config.toml
model = "image captioner"
image_size = 48
encoder_norm = "batchnorm"
encoder_growth_rate = 24
fusion = "prefix"
decoder_width = 192
decoder_bias = "qkv"
decoder_parallel_block = true
eps = 1e-10
batch_size = 256
decay_fraction = 0.4
weight_decay = 0.09
Rows from block 4 of the image encoder of a small image captioner, named by matrix and row number. Rows with one number belong to one channel. Each number is 128 + 32 x the weight over its row's rms, rounded and kept within 0 to 255. All counts start at 0. After the name is the row's rms in percent of the matrix's.
After each channel's rows are labels from the 100 images, of 14848, where the channel reaches its highest value: "top examples" is what is common among them. Only what is clearly more common there than usual is listed. The data: made-up road signs on poles. In brackets: how many of the 100.
# conv1: bottleneck pointwise conv (encoder.blocks.4.conv1.weight, 96x176x1x1), inputs 0-87
# conv2: growth 3x3 conv (encoder.blocks.4.conv2.weight, 24x96x3x3, transposed, each kernel summed), outputs 0-23

conv1.84 096 [102 113 125 136 129 146  78 190 103 173  91 143 124 146 127 140 138 184 103 142 123 174  46 132 180 160 145 168 155  38 128 162 100  71 182 203 117 107 122 152 140 151 130  91 137 136  94 185 123 112  96 134 153 140 127  83 135 167 150 124 167 126 150  55 170 127  70 146 146 115 116 134 112 149 124 120 116 139  89 113 105 159 103 189 161 160 102 111]
conv2.84 113 [ 77 110  90  75  75 177 135 136 150 127 128 115 104  93 108 112  91  54 125  97 111 139 142 151]
top examples: orange rim (87)

conv1.12 100 [105 133 149 134 145 124  75 148 115 108  98 117 160 103 128 132 136 123  95 143  99 128  53 117 157 184 186 109 146  92 165 162 108 149 160  86  86 115 165 177 121  93 131 136  94 131 107 139 120 120 104 101 146  99 171 133 148 164 149  88 137  87 113 135 194  96  66 151 130  97 113 101 122 171  81 117 150 144 139 143 129 129 110 134  83 156 125  77]
conv2.12 092 [136  99  85 132  82 138 126 136  71  97 114  54  63 137 115 109 134 106 111 112 118 107 141 184]
top examples: orange rim (71)

conv1.17 093 [137  99  87 140 140 149 106 143  96 143  55 138 165 120  69 153 113 168 122 140 163 202  33 111 149 190 131 138  86  69 129 167 104 117 153 171 112  96 140  96 124 152 111 105 123 153  85 117 155 100 159 143 180  96 137 144 118 120 120  95 139  80 158 136 103 114  62  60 153 130 140 132 138 143 186 142 111 153 112 105  64  89 121 168  97 173 135  91]
conv2.17 119 [112 108 120 103  88 154 150 175 132 139 107 120  47 136 133 111 131  92 165 156 136  57 118 174]
top examples: blue rim (55); hexagon sign (50); teal rim (43)

conv1.42 095 [149 113 102 104 135 170 147 165 144  99  79 117 159 104  20 151 116 112 119  81 142  84 115 113 146 106 130 118 107  82 143   0 119 150 129  87  80  82 140 124 103 129 140 114 136 130 155  32 150  94 144 105 160 126 108 178 139  94 103 124  83 129 140 156 125 118 139 142 130  63 140  82 145  78 177 125 138 118 160 148 100 110 122 137  93 152 142  86]
conv2.42 082 [126 166 123 171  90 116 145 187 104 135 154 122 120 214 106 100 173  91 111 138 115 140 107 161]
top examples: blue rim (46); purple rim (36)

conv1.63 100 [ 99 130 101 130 142 103 132  93 127 137 120 103  69 152 167 157 141 135 113  84 146  14 116 155 120 100  63  50 123 114 118  93 201 104  86 159 151 147 121  74 126 123 161 158 117 123 133  91 142 120 135 115 150 105 143 126 107  83 113 145  59 150 164 112 120 132 179  92 116 118 132 115 120 114 109  79 182 117 104 162  83 158 180 131 127 119 131 125]
conv2.63 083 [141 148  78 116 119 156 124  80  94  56 137 162 114 127 137 151  94 190 169  96 147 115 124 168]
top examples: blue face (67); grey rim (51)

conv1.54 095 [143 151 137 120  58  89  65 109 140 145 158 169 134 135 188 149 112 159 186 193  78 119 125 102  99 155 127 129 119 124 120 107 168 107 108 143 133 146 139  57 165 126 142 156  77 120 116 129 130 154  44 102 150 121 153 112 104 133  73 160 168 147 130 108 172 145 110 139 114 129 105  57 142 168 105 124 116 133 143 148 101  84 162  77 156 156  63  82]
conv2.54 088 [136  68  92 160 149 130 120 124 117  89  76 131  84  81 146 113 124 182 123 113  78 100 171 155]
top examples: yellow rim (80); hexagon sign (44)

conv1.31 103 [142 134 122 152 116 152 138 163 126 145  24 130 137  98   4 150  94 137 104 113 133 143 116 108 163 154 109  99 135  76 102  75  91  96 149  92 123  94 101 134  95 162 111 129 115 159  88 103 109  70 156 132 162 168  85 152  77 110 120  88 133 115 128 133 116  77 106 128 154 131 149  97 132 102 181 125 156 127 129 134  72 132 101 160 100 157 123  78]
conv2.31 105 [ 64 131 130 100  93 138 138 176 118 131 114 120  86 163 113  83 105  83 161  95  71  95 120 161]
top examples: blue rim (45); blue face (26)

conv1.46 099 [123 151 154 134  94 128  45 154 119 141 164 146 166  98 167 123 161 128 149 185 110 115 140 158 132 155 163 137 147 106 120 109 146 133 133 107 140 108 141 118 161 135 141 102  96 124 174 133 121 141  49 104 151 121 187 152 138 157 135 143 139 124 140 137 185 161  31 142 122  86  83  87 104 166  97  70  78 135 155 130 113 121 188 101 118 173 129  58]
conv2.46 102 [144 142  42 138 125 151 114 155  79 119  86  97  91  94 104 106 164 139 101  82 117 111 145 166]
top examples: yellow rim (66); yellow face (27)

conv1.40 091 [108 119 135 105  70 131 136  82 158 149 179  76 123 122 175  93 153  75 103 119 120  30  75 114  62 136 158 102 167 110 129 207 120 120 162 114 127 126 128 120 149  32 129  63 121 120 104 153 135  50  74 125  87 153 117 108 142 152 161 115 200 117 131  85 152 146 119 175  48 106  81  72  76 131 107 199 137  96  97 139 134  96 122 127 117 142 105 132]
conv2.40 138 [112 106 120  49 133 146 114 161 106 112 129 117  57  43 129 112 136 142 136 151 118 126  97 106]
top examples: orange rim (44); brown rim (37)

conv1.30 098 [ 82 113 143 127 102 137 138  74 116  91 149 103 119 132 105 142 129  96 124 105 135  89 143 156 182 153 110 131 124 131 113 101 162 136 153 142 157 111 155 165 116 167 177 201 150 156 175  82 100  93 110 156  65 114 124 172 142 107 114 144  95 111 147 161 102 136 180 123  93 143 164 164  82 135 133 130  90 138 144 107 123 148 141 146 123 120 136  64]
conv2.30 080 [144 146 110 120 111 102 196 107 121  77 119 109 174 102 101 159 172  76  72 117 127  87 144 120]
top examples: blue face (33)

conv1.55 092 [143 131  74  97 105 143 164 134 125 120 154 151 125 123 146 120 145  60 162 134 150  19 127 131 107 113  98 108 102  95 139 124 137 125 152 103 109 171  87  84 174  73 165 128 149 144 131 132 143 102 142 103 113 108 107 100 152 117 119 170  70 165 115  86  81 101 135 133  90 113 136  94 127 100 129 107 106  59 147  86 130  98 123  67 102  83 118 156]
conv2.55 122 [112  88 137 112 172  99  72 121 102 117 105  98  58  89 115 122 164 169 121 117  69 117 114 153]
top examples: yellow rim (70); black face (32)